{
  "arch": "crnn",
  "dataset": "single English nouns, adjectives and verbs, spoken by a formant synthesiser in many voices",
  "gain_aug_db": 10,
  "n_mels": 64,
  "input": "log_mel",
  "activation": "silu",
  "kernel_size": 3,
  "rnn_width": 96,
  "nesterov": true,
  "adamw_lr_other_params": 0.002,
  "batch_size": 64,
  "lr_schedule": "cosine",
  "final_lr_fraction": 0,
  "weight_decay": 0.0,
  "adamw_weight_decay_other_params": 0.01
}
Rows from block 4, named by matrix and row number. Each number is 50 + 12 x the weight over the matrix's rms, rounded and kept within 0 to 99. All counts start at 0.
# weight_ih_l0: LSTM input weights (gates i, f, g, o stacked) (model.rnn.0.rnn.weight_ih_l0, 384x96), inputs 48-95
weight_ih_l0.65:44 37 39 46 51 54 58 51 40 53 60 60 44 44 32 54 50 23 63 66 69 39 41 76 48 73 51 48 65 55 70 60 36 66 42 66 43 47 60 47 90 51 49 50 11 45 24 43
weight_ih_l0.66:55 52 38 60 45 65 70 43 48 53 45 35 61 45 45 38 73 58 35 61 43 50 60 33 60 55 57 45 45 38 52 54 35 59 76 30 41 42 70 35 34 46 49 34 57 75 56 66
weight_ih_l0.67:56 58 41 48 38 45 28 63 42 61 58 76 49 52 30 42 44 55 51 55 25 65 66 46 63 58 49 57 67 58 43 26 41 58 55 36 41 49 56 33 70 46 46 45 34 44 29 54
weight_ih_l0.68:36 41 70 68 43 34 32 50 41 81 57 50 42 50 48 44 71 46 51 29 35 29 72 32 46 40 71 47 53 64 28 35 36 44 59 39 35 54 59 52 40 39 66 68 43 33 78 38
weight_ih_l0.69:44 33 46 51 60 45 42 51 43 40 39 45 48 53 32 45 41 41 52 29 54 66 33 35 63 51 38 50 64 52 37 32 53 59 61 30 74 41 63 43 55 41 55 60 65 52 55 34
weight_ih_l0.70:53 40 57 32 40 59 44 50 43 54 31 40 48 62 56 53 45 62 55 33 38 38 79 70 48 40 40 53 62 71 52 64 41 45 31 51 74 53 48 42 50 57 28 45 70 42 53 43
weight_ih_l0.71:56 50 46 66 50 45 71 58 52 51 33 18 36 51 56 44 60 35 55 42 52 27 42 40 53 56 64 48 52 37 54 48 50 60 48 66 51 40 36 36 58 54 30 49 59 58 53 58
weight_ih_l0.72:49 36 70 65 59 31 44 39 59 63 39 61 32 45 47 74 56 56 43 56 62 53 43 39 24 43 35 71 66 36 56 22 64 64 83 44 35 39 57 52 39 50 56 58 41 40 40 41
weight_ih_l0.73:43 37 82 36 43 32 42 82 48 49 33 42 55 27 40 28 50 67 22 62 47 60 30 51 47 66 55 50 65 38 51 52 55 55 59 64 42 64 43 66 66 52 45 59 36 65 64 49
weight_ih_l0.74:54 53 76 69 57 64 27 47 57 55 43 36 66 54 31 58 44 50 59 52 54 52 63 54 58 49 61 36 56 48 48 54 45 56 56 40 44 49 26 59 58 40 65 41 32 48 55 42
weight_ih_l0.75:59 47 77 44 37 32 51 43 42 59 29 40 48 45 45 19 42 38 47 54 58 48 45 50 48 42 76 43 34 43 55 49 47 62 43 50 54 65 33 46 69 57 41 58 78 34 35 65
weight_ih_l0.76:53 50 56 58 51 40 43 57 48 51 54 50 63 33 65 60 63 55 60 78 32 54 42 69 53 53 57 37 37 62 62 44 69 33 40 25 76 55 43 52 34 39 46 77 47 58 56 51
weight_ih_l0.77:56 56 63 54 62 55 65 66 57 46 54 54 58 58 58 50 48 66 44 37 55 32 50 57 52 57 27 34 57 31 56 43 39 51 58 50 57 52 51 47 37 56 36 46 50 53 47 63
weight_ih_l0.78:14 56 39 56 42 46 48 38 40 47 56 61 32 69 45 27 62 51 64 43 51 37 47 45 59 52 51 71 42 71 47 40 30 57 36 54 61 68 48 70 63 29 46 31 71 53 63 56
weight_ih_l0.79:64 53 51 64 70 58 55 52 55 21 37 38 51 57 28 45 64 38 58 65 52 60 48 53 48 62 45 57 44 44 41 44 29 55 51 38 65 50 61 51 44 38 35 75 50 43 69 23
weight_ih_l0.80:65 50 35 46 44 51 64 34 34 71 54 67 55 45 18 64 58 41 49 44 57 62 73 27 34 52 54 61 33 75 41 41 33 49 51 64 88 58 39 38 52 59 65 45 42 73 65 43
weight_ih_l0.81:57 42 41 57 69 77 22 76 51 66 50 36 33 43 72 50 70 48 33 40 31 56 31 64 44 59 66 56 41 59 35 45 62 42 55 68 37 62 55 72 46 38 45 52 46 39 50 47
weight_ih_l0.82:45 53 64 48 55 46 57 45 41 36 57 53 53 41 46 62 65 46 70 35 45 77 28 49 49 54 36 42 57 45 43 66 57 58 42 43 60 65 75 55 39 40 57 64 74 68 38 56
weight_ih_l0.83:24 59 31 65 59 53 58 53 39 61 57 52 55 41 37 61 57 53 41 41 66 55 44 51 22 67 41 32 41 58 71 49 55 48 74 27 43 53 39 55 38 48 60 46 57 43 55 28
weight_ih_l0.84:56 42 41 40 46 57 53 37 56 54 58 61 57 27 55 70 73 63 52 39 48 54 57 59 46 41 36 49 67 28 52 45 57 50 44 45 21 48 69 51 38 39 43 56 40 68 25 38
weight_ih_l0.85:59 57 61 62 50 44 43 59 48 52 30 51 42 51 62 32 61 53 50 38 53 65 38 41 51 42 62 65 56 48 45 65 45 39 49 46 56 67 60 66 49 56 48 68 66 50 41 28
weight_ih_l0.86:49 33 19 55 60 64 43 44 63 38 64 53 51 69 36 25 55 71 52 36 53 31 45 70 63 20 41 54 54 50 46 49 46 56 60 67 31 51 57 54 44 35 42 36 59 32 52 38
weight_ih_l0.87:49 47 75 42 30 55 37 48 64 56 24 46 43 54 33 55 34 53 21 47 34 33 49 69 51 47 50 41 51 51 60 39 31 44 62 60 51 45 56 64 44 48 62 56 41 59 54 57
weight_ih_l0.88:65 33 37 21 50 43 61 55 41 40 43 47 51 47 41 48 25 73 50 52 56 65 41 43 44 64 35 60 46 58 66 61 42 67 44 69 41 29 45 54 43 49 64 64 67 62 76 46
weight_ih_l0.89:52 55 44 53 36 51 50 32 53 48 33 60 57 38 47 70 48 56 21 59 58 58 49 57 66 53 65 60 54 41 58 57 50 49 45 34 56 44 46 73 49 42 65 64 37 62 78 45
weight_ih_l0.90:70 71 42 56 33 49 29 56 14 40 47 59 76 47 50 33 35 37 70 49 51 50 44 36 58 63 33 23 35 59 83 56 36 68 45 60 46 37 56 51 56 64 52 62 44 40 52 37
weight_ih_l0.91:49 38 67 41 34 58 55 59 52 37 38 49 47 56 44 70 49 48 61 42 53 60 66 32 71 61 48 62 62 66 50 63 44 61 47 83 58 49 42 25 58 51 26 40 38 48 36 57
weight_ih_l0.92:47 69 47 51 45 41 74 44 49 24 24 52 48 51 61 41 41 41 59 67 53 58 65 58 62 33 71 21 20 61 53 57 48 54 68 49 74 45 51 39 49 51 40 33 43 53 38 38
weight_ih_l0.93:32 56 37 41 57 43 64 72 42 48 48 40 58 63 45 46 52 39 66 47 61 46 49 50 42 51 67 62 64 36 61 54 59 51 49 48 52 57 53 58 54 35 41 69 58 72 36 61
weight_ih_l0.94:47 25 58 61 34 45 49 53 52 44 47 53 60 52 56 54 53 47 31 72 60 59 36 59 71 26 48 47 56 63 69 39 68 45 35 67 85 57 65 57 59 41 71 69 51 39 59 50
weight_ih_l0.95:61 27 54 62 52 51 46 62 50 48 32 49 47 40 47 39 48 33 55 59 29 50 72 38 55 71 64 71 35 73 54 58 49 60 55 56 63 32 71 54 64 62 50 52 34 85 59 47
weight_ih_l0.96:57 65 51 51 60 37 55 66 38 55 45 63 66 52 68 69 52 54 28 34 47 47 61 63 61 55 54 53 57 49 35 42 50 47 66 47 28 66 30 64 36 44 56 37 54 57 59 45
weight_ih_l0.97:50 65 41 37 59 58 69 48 46 50 57 61 54 64 54 60 35 36 34 59 37 65 68 39 54 37 48 54 81 64 53 53 47 46 51 54 40 47 70 56 31 45 35 46 53 39 43 43
weight_ih_l0.98:56 47 55 60 45 57 52 41 54 42 47 49 67 42 51 54 27 39 62 38 43 47 50 63 65 39 61 52 41 70 40 55 47 48 36 73 80 63 65 55 57 34 43 59 57 36 49 38
weight_ih_l0.99:32 56 57 65 54 57 40 69 40 53 65 79 58 45 90 36 72 59 43 65 51 52 45 40 54 57 39 33 55 47 55 51 74 66 51 31 37 49 60 40 46 68 33 27 72 60 69 50
weight_ih_l0.100:56 42 49 42 52 53 48 45 52 41 49 65 62 55 59 46 28 50 31 35 42 69 43 47 65 54 30 45 51 46 44 50 48 54 27 66 45 52 59 40 70 65 49 43 29 58 99 36
weight_ih_l0.101:62 45 55 45 33 31 63 49 39 68 53 62 57 52 72 36 44 58 45 36 47 53 55 60 62 74 57 56 53 60 65 49 33 69 25 53 54 59 47 47 60 47 51 34 29 52 43 37
weight_ih_l0.102:58 44 57 45 46 55 60 55 45 36 69 51 51 55 50 72 51 48 61 52 57 28 45 36 58 71 52 65 53 64 70 57 43 55 60 50 27 57 52 39 34 32 36 41 48 27 49 51
weight_ih_l0.103:60 60 30 34 40 66 51 60 45 58 40 51 45 75 44 69 09 34 54 46 64 40 47 54 57 61 49 45 60 42 72 44 58 45 50 39 51 37 23 77 50 51 42 47 47 69 49 47
weight_ih_l0.104:61 32 35 32 66 48 54 50 54 63 71 61 47 54 51 53 53 47 40 45 59 46 40 61 46 68 44 48 51 29 38 59 63 73 37 50 41 48 52 45 33 39 44 46 50 57 44 33
weight_ih_l0.105:60 54 72 51 46 46 51 28 39 55 56 51 58 51 38 68 41 35 46 63 44 70 44 63 54 37 47 43 43 46 47 58 67 47 21 61 55 73 45 42 46 57 55 51 47 57 50 61
weight_ih_l0.106:62 35 62 37 71 48 60 57 71 22 61 41 65 40 64 31 44 64 44 66 58 64 44 39 61 34 25 49 44 41 42 56 62 61 30 66 37 67 70 46 45 51 62 47 46 65 51 38
weight_ih_l0.107:66 43 39 51 31 38 60 27 62 33 35 61 52 40 53 55 45 39 45 62 41 52 46 57 18 59 46 43 56 45 60 73 48 63 37 71 28 54 56 40 43 60 36 36 71 52 37 43
weight_ih_l0.108:51 34 74 65 21 52 42 56 43 46 61 48 49 54 65 64 40 46 41 38 54 48 47 66 35 71 61 30 42 47 48 43 29 54 59 49 43 58 46 52 41 38 48 33 46 55 67 26
weight_ih_l0.109:52 60 40 37 42 61 19 49 61 72 70 66 56 48 37 57 59 37 52 41 32 40 56 58 51 61 38 50 66 61 44 48 50 45 31 59 48 74 33 46 30 50 39 49 46 52 55 66
weight_ih_l0.110:35 44 40 53 43 43 45 49 54 38 65 49 47 50 55 71 45 58 56 32 51 49 60 57 84 66 36 40 25 31 37 58 35 55 64 62 52 41 29 55 18 52 45 42 46 42 69 49
weight_ih_l0.111:49 69 49 45 61 41 57 51 44 52 63 60 63 49 54 54 40 30 72 55 55 55 54 45 60 44 50 37 45 62 24 61 53 46 27 56 58 62 50 53 58 64 51 47 55 58 46 67
weight_ih_l0.112:91 37 40 53 52 59 64 55 72 40 40 58 51 39 50 67 68 79 51 42 74 48 63 45 39 45 31 23 48 38 47 42 67 54 38 54 41 57 47 43 49 57 41 53 55 38 40 42
weight_ih_l0.113:38 42 48 45 55 40 58 72 51 70 53 55 43 60 52 51 54 45 44 40 72 52 55 48 68 54 34 52 53 35 51 52 69 65 48 40 36 42 76 40 33 58 71 52 66 46 64 51
weight_ih_l0.114:54 31 66 62 50 59 41 33 57 75 45 39 49 45 34 41 64 52 45 44 52 55 44 67 76 55 77 66 66 23 47 59 42 59 52 43 30 47 47 48 71 49 45 41 59 61 40 45
weight_ih_l0.115:41 52 26 69 21 43 49 47 57 54 49 40 50 46 34 41 61 36 53 58 42 45 27 33 70 42 70 36 58 44 58 49 61 60 44 52 30 58 54 68 44 38 48 40 44 66 33 50
weight_ih_l0.116:18 72 48 41 42 46 37 55 37 68 51 45 37 48 50 40 68 40 56 55 46 26 51 60 52 60 55 67 54 30 41 36 50 65 40 66 41 60 53 52 50 48 74 45 80 55 61 47
weight_ih_l0.117:43 56 50 54 50 65 51 44 54 49 35 62 69 57 32 48 46 43 58 52 59 47 56 59 56 52 63 44 56 44 53 53 53 64 48 42 51 36 51 36 49 49 67 61 67 42 52 51
weight_ih_l0.118:41 41 47 49 55 33 76 55 56 42 52 51 61 53 64 50 39 47 55 65 59 59 46 44 68 61 25 26 62 49 23 60 41 46 32 68 46 42 47 66 45 56 37 49 55 37 49 46
weight_ih_l0.119:35 51 36 37 53 54 43 43 40 52 50 50 49 80 65 50 32 44 50 36 44 61 49 63 66 37 62 52 54 53 54 63 40 32 34 57 57 41 48 45 49 56 45 41 48 55 25 47
weight_ih_l0.120:50 54 51 56 45 52 68 52 53 53 37 53 40 78 44 38 54 46 51 20 38 74 55 72 57 50 62 58 28 53 43 58 43 56 64 43 65 41 58 45 57 43 34 50 50 34 47 59
weight_ih_l0.121:56 50 72 46 53 61 29 71 34 36 52 72 13 57 41 39 41 50 72 41 58 67 58 77 55 42 47 54 46 51 59 52 63 73 41 76 39 81 68 54 38 34 51 53 36 31 40 37
weight_ih_l0.122:52 59 61 48 60 46 58 58 40 15 59 28 53 46 53 74 16 44 27 45 51 59 52 39 62 44 62 45 65 38 52 36 43 54 49 68 20 41 61 67 44 34 54 38 80 39 48 43
weight_ih_l0.123:44 92 50 66 44 69 49 63 49 56 60 43 46 36 43 54 47 46 28 63 53 34 57 56 50 43 66 47 64 58 26 36 46 52 30 38 63 47 47 62 48 34 25 53 50 55 42 31
weight_ih_l0.124:62 25 50 36 52 59 78 66 45 36 41 70 55 49 35 48 74 53 56 68 58 68 63 60 48 52 55 45 59 61 37 46 66 69 38 44 48 39 53 51 43 41 33 52 46 39 36 31
weight_ih_l0.125:44 54 43 33 60 72 47 40 33 47 60 29 41 51 37 47 40 68 63 74 36 39 45 56 49 31 58 61 49 40 36 28 29 56 36 51 43 32 41 54 44 51 30 28 56 37 58 41
weight_ih_l0.126:60 34 62 39 38 58 40 39 51 56 65 55 64 57 32 55 33 67 33 38 54 19 61 61 67 48 42 41 51 53 37 38 48 54 42 61 51 16 64 34 61 59 52 55 73 40 67 64
weight_ih_l0.127:29 38 43 61 53 53 43 37 50 54 37 52 48 56 57 35 68 60 51 51 62 48 56 51 55 39 53 39 49 46 29 47 49 47 50 50 43 57 64 64 54 35 53 49 38 65 55 19
weight_ih_l0.128:56 43 52 39 45 40 39 62 34 31 40 47 42 78 70 73 51 67 42 57 36 68 21 41 64 60 29 58 56 47 30 54 38 53 58 58 40 52 58 69 57 43 69 31 53 50 55 62
weight_ih_l0.129:63 43 35 49 60 51 54 71 31 54 60 32 35 42 56 46 32 37 45 64 40 77 58 40 59 50 52 43 50 51 48 43 50 52 62 76 66 49 66 71 65 43 42 65 43 53 33 49
weight_ih_l0.130:63 46 51 56 38 52 47 50 36 54 39 73 66 58 52 35 50 50 53 48 68 67 47 43 57 35 50 27 29 37 39 49 57 65 26 62 51 54 40 47 55 48 73 47 35 44 66 39
weight_ih_l0.131:50 40 44 50 52 44 51 61 46 49 42 49 48 82 69 59 69 66 40 68 61 40 40 55 30 52 68 52 23 46 46 67 63 75 50 53 20 54 55 39 51 35 43 53 39 34 42 51
weight_ih_l0.132:47 72 63 71 49 47 48 26 58 50 46 39 32 70 72 34 62 49 48 57 31 36 53 55 48 32 37 36 32 36 51 31 66 42 52 74 52 51 45 49 47 35 50 53 56 36 49 36
weight_ih_l0.133:53 46 51 31 45 41 32 49 52 65 41 55 50 41 74 38 33 68 56 31 61 57 42 49 39 51 51 38 38 25 54 62 66 39 11 59 44 72 44 44 38 57 42 52 40 71 61 44
weight_ih_l0.134:49 35 64 49 44 46 43 57 55 49 40 47 68 56 48 34 36 42 83 35 46 49 71 55 64 52 65 62 48 41 21 52 63 33 46 59 47 63 61 27 55 30 35 73 53 46 45 66
weight_ih_l0.135:46 46 28 54 50 46 42 61 47 48 56 57 58 60 55 62 57 62 62 50 55 57 58 62 56 50 21 45 57 43 51 28 47 59 48 58 39 51 23 35 47 25 47 42 42 36 48 72
weight_ih_l0.136:44 59 37 52 56 70 65 58 62 38 49 47 39 35 68 39 31 36 59 61 41 38 60 33 44 34 52 45 63 42 40 44 51 41 68 51 53 51 57 54 32 47 64 47 50 56 38 55
weight_ih_l0.137:62 51 41 47 28 51 47 61 69 55 60 58 65 31 54 39 49 37 54 27 61 59 40 60 60 53 46 52 44 61 47 49 50 55 46 70 62 54 75 42 58 23 55 58 49 54 59 54
weight_ih_l0.138:42 52 45 65 40 58 58 37 47 15 60 43 47 60 55 35 33 44 38 49 81 55 52 49 67 34 54 45 49 35 37 53 65 46 56 51 55 55 60 69 49 26 44 18 61 43 49 42
weight_ih_l0.139:55 50 66 48 53 64 60 33 56 57 39 27 31 37 50 67 64 74 41 54 47 48 46 38 75 36 50 59 56 39 49 69 53 74 49 55 56 55 45 32 41 47 54 36 72 62 52 53
weight_ih_l0.140:40 53 42 40 41 73 58 48 39 61 46 34 44 54 65 39 65 33 49 50 75 51 43 34 45 54 66 37 38 62 51 56 35 66 55 63 50 52 42 42 35 51 54 29 59 71 68 60
weight_ih_l0.141:62 48 29 51 54 46 47 43 35 51 64 58 38 39 54 59 39 56 44 67 21 42 59 69 48 56 67 50 32 65 92 62 48 58 47 65 64 52 38 63 49 48 50 75 48 30 52 60
weight_ih_l0.142:51 53 46 35 35 43 46 32 51 60 34 40 46 38 49 72 29 34 41 50 54 28 74 55 48 55 38 54 53 41 53 62 56 44 43 50 25 51 51 67 56 83 42 42 45 32 73 57
weight_ih_l0.143:52 57 63 37 71 51 48 54 28 61 64 54 48 52 59 67 51 36 57 44 39 66 80 48 67 49 39 52 69 44 53 59 64 45 50 60 45 37 63 61 61 46 58 40 50 69 67 47
weight_ih_l0.144:35 63 55 41 63 65 63 41 61 42 29 57 42 59 66 61 45 42 41 42 37 52 44 49 73 62 45 23 63 50 45 55 63 44 53 53 46 62 47 40 46 24 64 33 51 46 52 49
weight_ih_l0.145:49 47 41 79 66 65 55 34 43 32 37 73 39 34 23 62 52 38 42 56 57 55 70 45 62 38 35 33 36 70 48 61 52 54 63 45 69 45 36 58 60 52 70 56 41 54 42 50
weight_ih_l0.146:42 43 38 46 61 56 59 65 65 46 47 52 62 60 53 57 55 57 68 42 36 50 40 53 64 50 53 42 28 50 40 58 06 65 48 51 67 53 52 45 49 36 49 49 51 52 50 46
weight_ih_l0.147:59 53 39 57 49 22 30 59 58 70 55 61 40 41 46 65 43 29 49 60 68 77 75 63 59 35 54 50 39 64 34 40 33 64 48 39 55 48 24 50 44 51 41 63 38 45 28 62
weight_ih_l0.148:57 33 49 76 30 57 62 42 66 42 42 54 67 55 33 60 71 56 42 55 48 48 45 80 44 50 61 30 44 45 39 57 62 62 57 47 50 47 38 47 42 38 53 41 51 65 47 41
weight_ih_l0.149:60 46 51 55 72 70 50 62 61 62 44 43 46 56 49 35 60 77 48 47 33 57 44 53 59 57 80 32 45 54 46 63 39 64 49 60 59 50 54 36 35 60 69 52 56 40 72 47
weight_ih_l0.150:46 56 60 35 45 55 40 42 42 43 65 48 49 47 57 57 27 49 54 61 38 34 45 63 27 72 70 45 46 44 51 48 55 36 51 49 45 58 31 61 53 62 18 41 47 50 60 81
weight_ih_l0.151:47 44 67 40 57 55 52 56 53 29 57 44 34 58 69 52 50 50 51 53 60 62 46 62 66 59 43 51 36 48 48 57 44 34 50 16 43 61 51 69 41 45 27 34 60 49 34 59
weight_ih_l0.152:42 57 56 53 70 55 72 46 49 29 39 58 47 65 64 72 50 44 75 46 69 60 60 71 65 58 41 42 29 33 33 39 46 36 29 55 58 34 44 44 50 37 45 58 54 51 54 46
weight_ih_l0.153:52 58 26 50 37 61 45 31 62 47 36 55 41 45 44 41 37 48 50 71 27 85 40 65 46 60 49 31 58 59 45 55 57 45 20 60 52 60 58 47 16 60 31 31 68 61 49 53
weight_ih_l0.154:67 46 64 42 43 59 37 35 51 49 41 69 44 54 60 55 42 51 53 73 54 31 55 46 37 65 51 48 41 31 64 40 44 53 49 88 50 50 59 72 59 68 47 65 23 39 57 50
weight_ih_l0.155:65 40 40 56 52 50 40 43 47 36 64 54 57 51 63 69 43 31 36 46 45 71 42 51 75 45 63 60 53 46 49 52 47 60 38 65 33 43 44 60 34 54 48 41 53 53 36 69
weight_ih_l0.156:49 60 57 34 48 49 48 59 49 46 51 39 47 49 63 58 28 53 49 65 52 42 44 75 56 45 48 50 65 30 52 52 59 54 34 63 45 58 30 59 41 64 61 62 50 50 60 50
weight_ih_l0.157:51 40 44 31 44 60 67 69 44 38 59 54 56 33 60 49 40 55 74 34 55 44 52 52 48 56 55 53 53 38 48 53 41 48 40 56 37 47 50 40 37 41 43 50 47 58 59 55
weight_ih_l0.158:38 53 59 49 25 54 70 90 48 50 50 64 54 44 52 67 47 42 42 50 56 27 50 67 54 45 56 46 32 64 52 56 46 68 24 60 38 59 46 50 38 53 34 34 52 49 49 44
weight_ih_l0.159:47 44 36 26 67 57 37 70 53 68 46 60 33 55 59 66 40 49 42 62 50 72 46 33 49 45 47 25 57 51 38 52 51 70 35 50 31 59 57 36 59 56 50 38 77 44 23 48
weight_ih_l0.160:45 55 50 38 46 46 58 55 51 48 37 59 60 34 61 49 64 48 53 56 52 47 46 49 50 56 43 36 43 52 43 62 67 61 38 61 46 75 51 57 35 49 36 52 39 51 58 46
weight_ih_l0.161:35 33 48 40 66 70 53 55 47 48 52 38 43 52 67 52 49 55 30 55 59 38 45 65 81 46 26 61 65 42 73 63 53 40 44 42 29 64 45 59 60 39 56 32 46 55 36 36
weight_ih_l0.162:40 64 66 42 54 58 71 67 55 67 47 60 40 36 58 54 54 65 51 52 57 57 59 52 61 48 70 41 48 39 29 41 58 44 39 44 37 51 64 58 23 39 48 62 39 62 58 50
weight_ih_l0.163:59 46 43 57 50 55 45 32 33 48 33 64 44 55 47 23 33 63 45 45 34 45 57 57 52 52 48 52 22 31 51 38 71 59 56 71 55 34 53 69 53 59 41 54 61 45 45 39
weight_ih_l0.164:41 36 50 47 45 73 49 47 59 55 50 47 23 40 43 34 51 51 56 32 50 72 56 48 56 44 49 78 33 38 23 29 79 33 42 45 27 43 61 48 28 50 30 36 37 20 58 61
weight_ih_l0.165:49 60 58 41 18 25 59 54 44 58 60 52 40 59 71 66 58 39 42 72 48 39 66 56 88 32 46 51 43 38 44 66 63 57 38 44 38 58 46 39 77 43 40 46 31 54 44 53
weight_ih_l0.166:49 54 39 34 44 66 31 78 28 44 13 41 40 52 75 50 35 51 45 45 44 44 52 54 53 53 41 62 42 50 44 27 44 62 55 48 66 54 53 53 50 39 54 50 72 66 39 60
weight_ih_l0.167:70 46 36 53 43 55 59 58 72 59 51 48 55 46 50 42 51 51 58 65 42 57 53 52 47 44 45 64 54 62 49 67 46 38 39 56 39 45 87 53 58 54 51 29 52 46 55 60
weight_ih_l0.168:52 56 57 38 58 49 40 40 68 51 44 38 53 69 53 50 52 62 62 43 65 40 63 58 61 38 49 42 65 26 32 56 73 59 21 52 40 54 44 57 62 65 58 64 30 53 43 62
weight_ih_l0.169:38 60 44 70 52 85 51 28 30 53 66 52 29 45 42 47 46 42 61 59 44 34 46 52 57 58 54 61 65 57 48 47 39 70 57 56 49 53 67 67 69 55 50 45 27 40 37 30
weight_ih_l0.170:61 48 59 55 63 54 51 24 50 46 49 51 60 46 48 57 47 51 26 30 58 34 37 65 60 58 39 29 38 55 69 75 58 55 66 71 42 55 32 50 35 47 54 31 40 44 40 64
weight_ih_l0.171:51 61 51 51 49 65 39 68 47 35 77 23 46 60 50 24 22 45 45 46 44 45 46 74 43 67 51 50 51 59 66 43 68 55 57 72 30 57 65 59 50 62 53 59 50 40 45 53
weight_ih_l0.172:70 45 43 64 73 37 92 56 31 38 55 59 60 37 49 45 51 49 66 53 64 41 55 47 33 39 46 49 63 57 17 64 56 46 48 83 11 42 60 35 36 53 57 33 30 38 46 50
weight_ih_l0.173:66 44 51 48 44 32 43 32 60 48 53 69 05 58 86 59 47 37 27 36 45 34 69 45 41 53 51 53 50 31 55 44 68 50 64 40 56 34 34 38 57 44 54 43 36 44 47 36
weight_ih_l0.174:44 54 44 53 30 58 38 75 80 35 26 59 61 51 65 44 40 55 32 43 50 48 43 59 64 31 49 62 57 44 51 49 67 45 46 51 29 51 59 45 44 71 66 28 45 55 34 51
weight_ih_l0.175:57 73 46 51 44 32 51 47 38 38 27 50 43 67 62 61 43 51 45 62 63 53 70 66 55 47 70 48 38 39 61 60 52 55 30 42 59 48 34 51 41 58 67 37 41 33 49 51
weight_ih_l0.176:26 76 34 46 46 71 50 72 67 30 32 45 39 39 71 42 69 65 43 59 41 62 38 70 56 42 52 56 56 32 30 38 64 61 59 29 71 51 33 71 41 43 48 58 63 50 44 55
weight_ih_l0.177:44 35 45 53 29 73 62 41 48 54 66 51 54 80 54 37 61 40 41 38 72 58 52 44 77 57 61 51 50 36 19 63 46 42 33 50 54 43 47 49 47 34 56 49 66 59 41 32
weight_ih_l0.178:40 37 68 49 39 66 74 54 37 28 61 35 47 61 52 52 44 26 58 39 66 50 52 53 48 56 64 44 32 51 48 55 87 54 57 48 62 57 68 28 45 51 70 60 46 62 57 47
weight_ih_l0.179:60 44 36 22 46 33 53 59 41 40 36 41 36 66 47 50 39 59 64 60 53 40 21 42 68 41 36 59 64 50 68 44 67 60 57 47 44 53 53 61 52 51 54 68 51 48 66 63
weight_ih_l0.180:38 52 29 64 35 51 69 57 74 40 31 45 32 42 71 35 64 66 51 35 71 47 44 85 43 40 51 39 40 39 46 61 48 53 38 42 56 52 50 34 58 43 35 41 50 41 50 51
weight_ih_l0.181:75 40 59 47 63 75 44 43 77 58 50 54 69 37 55 55 65 43 46 42 53 29 64 46 58 48 54 40 59 53 49 61 42 51 45 74 50 42 49 53 56 67 54 48 62 26 26 55
weight_ih_l0.182:73 52 45 68 60 83 41 20 42 56 47 59 49 38 53 62 56 38 71 55 40 53 64 40 63 57 41 74 71 61 61 54 77 27 27 53 17 45 57 67 57 44 60 39 45 55 33 59
weight_ih_l0.183:61 39 40 45 36 53 47 61 57 77 67 55 31 49 39 45 48 53 41 48 48 57 45 52 37 39 45 43 48 56 46 46 59 66 55 63 52 47 36 69 38 47 66 52 57 51 59 69
weight_ih_l0.184:39 62 38 45 38 48 47 55 69 64 57 68 44 54 45 40 42 44 47 41 45 67 38 42 36 61 47 55 61 42 63 67 24 61 31 57 51 56 32 53 68 38 58 54 33 46 33 38
weight_ih_l0.185:51 48 60 51 29 53 33 63 71 44 81 48 47 41 52 41 50 47 54 47 43 34 46 41 75 47 30 48 66 50 45 44 46 57 57 58 36 42 56 42 50 63 51 55 39 52 57 32
weight_ih_l0.186:60 65 40 47 35 58 62 59 68 33 56 51 52 37 58 52 29 57 53 53 66 51 57 68 59 38 29 34 57 35 45 45 37 60 35 47 68 59 33 65 57 65 34 52 48 51 59 51
weight_ih_l0.187:51 43 60 43 55 47 41 33 51 43 38 32 46 43 48 43 61 47 35 61 60 73 46 66 63 50 48 50 50 58 40 49 64 71 60 41 75 45 61 81 53 24 59 49 58 44 24 59
weight_ih_l0.188:40 37 43 66 25 61 52 33 70 55 41 40 47 67 64 38 52 40 35 55 44 51 70 72 41 50 54 39 53 47 46 43 41 45 22 61 53 71 55 54 53 61 43 38 54 37 67 49
weight_ih_l0.189:49 46 63 30 44 58 65 50 48 43 40 58 34 41 39 56 57 57 51 57 45 39 37 34 84 68 35 55 49 65 63 56 54 58 56 46 38 50 42 46 56 61 44 42 60 51 58 51
weight_ih_l0.190:64 40 47 41 40 50 75 58 53 36 46 60 50 60 49 34 67 53 28 60 54 65 38 44 76 40 46 46 49 48 59 65 55 38 43 64 25 60 56 59 59 46 40 44 47 61 45 40
weight_ih_l0.191:56 57 65 51 45 45 43 58 66 45 37 23 63 55 50 44 50 41 66 38 47 47 47 38 84 53 48 55 53 46 57 57 43 40 42 50 66 27 46 77 47 19 31 53 58 44 72 58
weight_ih_l0.192:74 48 64 40 58 51 35 52 54 53 63 65 54 37 50 44 45 41 64 40 64 46 63 57 44 52 55 41 45 52 47 61 51 41 36 46 39 56 46 60 46 67 65 48 70 55 48 53
weight_ih_l0.193:68 51 38 40 58 37 42 47 45 60 37 55 53 62 45 58 39 61 39 58 46 48 69 48 61 55 47 55 64 51 41 52 31 51 56 54 50 52 55 40 49 53 35 74 58 48 45 61
weight_ih_l0.194:33 48 64 44 47 55 26 45 51 49 65 28 70 50 47 53 39 48 67 53 53 38 50 50 52 29 63 58 57 36 50 51 60 39 45 68 39 56 38 70 40 50 56 66 51 58 55 61
weight_ih_l0.195:49 42 34 36 41 25 49 62 38 46 47 60 52 45 66 56 38 60 41 62 64 31 40 67 47 49 59 56 40 59 37 47 50 65 50 54 37 55 60 57 49 35 34 37 52 47 52 61
weight_ih_l0.196:50 62 67 84 51 56 55 33 47 48 54 48 41 46 43 56 67 32 34 60 47 66 47 54 66 33 65 60 59 50 37 74 64 55 49 34 51 60 48 61 58 50 35 38 29 60 49 53
weight_ih_l0.197:50 51 38 39 34 67 31 44 58 25 34 66 64 33 52 48 58 41 53 69 56 34 50 62 51 50 44 44 44 59 36 33 50 51 42 35 56 43 60 65 45 40 32 53 58 36 37 54
weight_ih_l0.198:52 57 41 59 50 58 60 58 47 42 46 37 42 33 31 48 34 60 57 57 38 59 63 48 78 37 42 40 53 50 53 40 53 58 39 32 65 36 63 46 46 56 54 49 58 58 44 30
weight_ih_l0.199:46 41 46 40 73 24 38 58 51 31 44 42 56 56 59 55 52 66 38 50 51 37 68 36 73 53 29 44 68 25 32 46 61 51 57 39 41 46 53 47 48 51 59 64 50 36 63 44
weight_ih_l0.200:44 29 68 48 77 30 47 61 51 46 50 36 61 64 36 31 39 57 48 36 63 52 65 47 32 58 48 56 61 49 54 25 59 59 72 55 69 54 48 71 31 52 53 30 58 62 50 48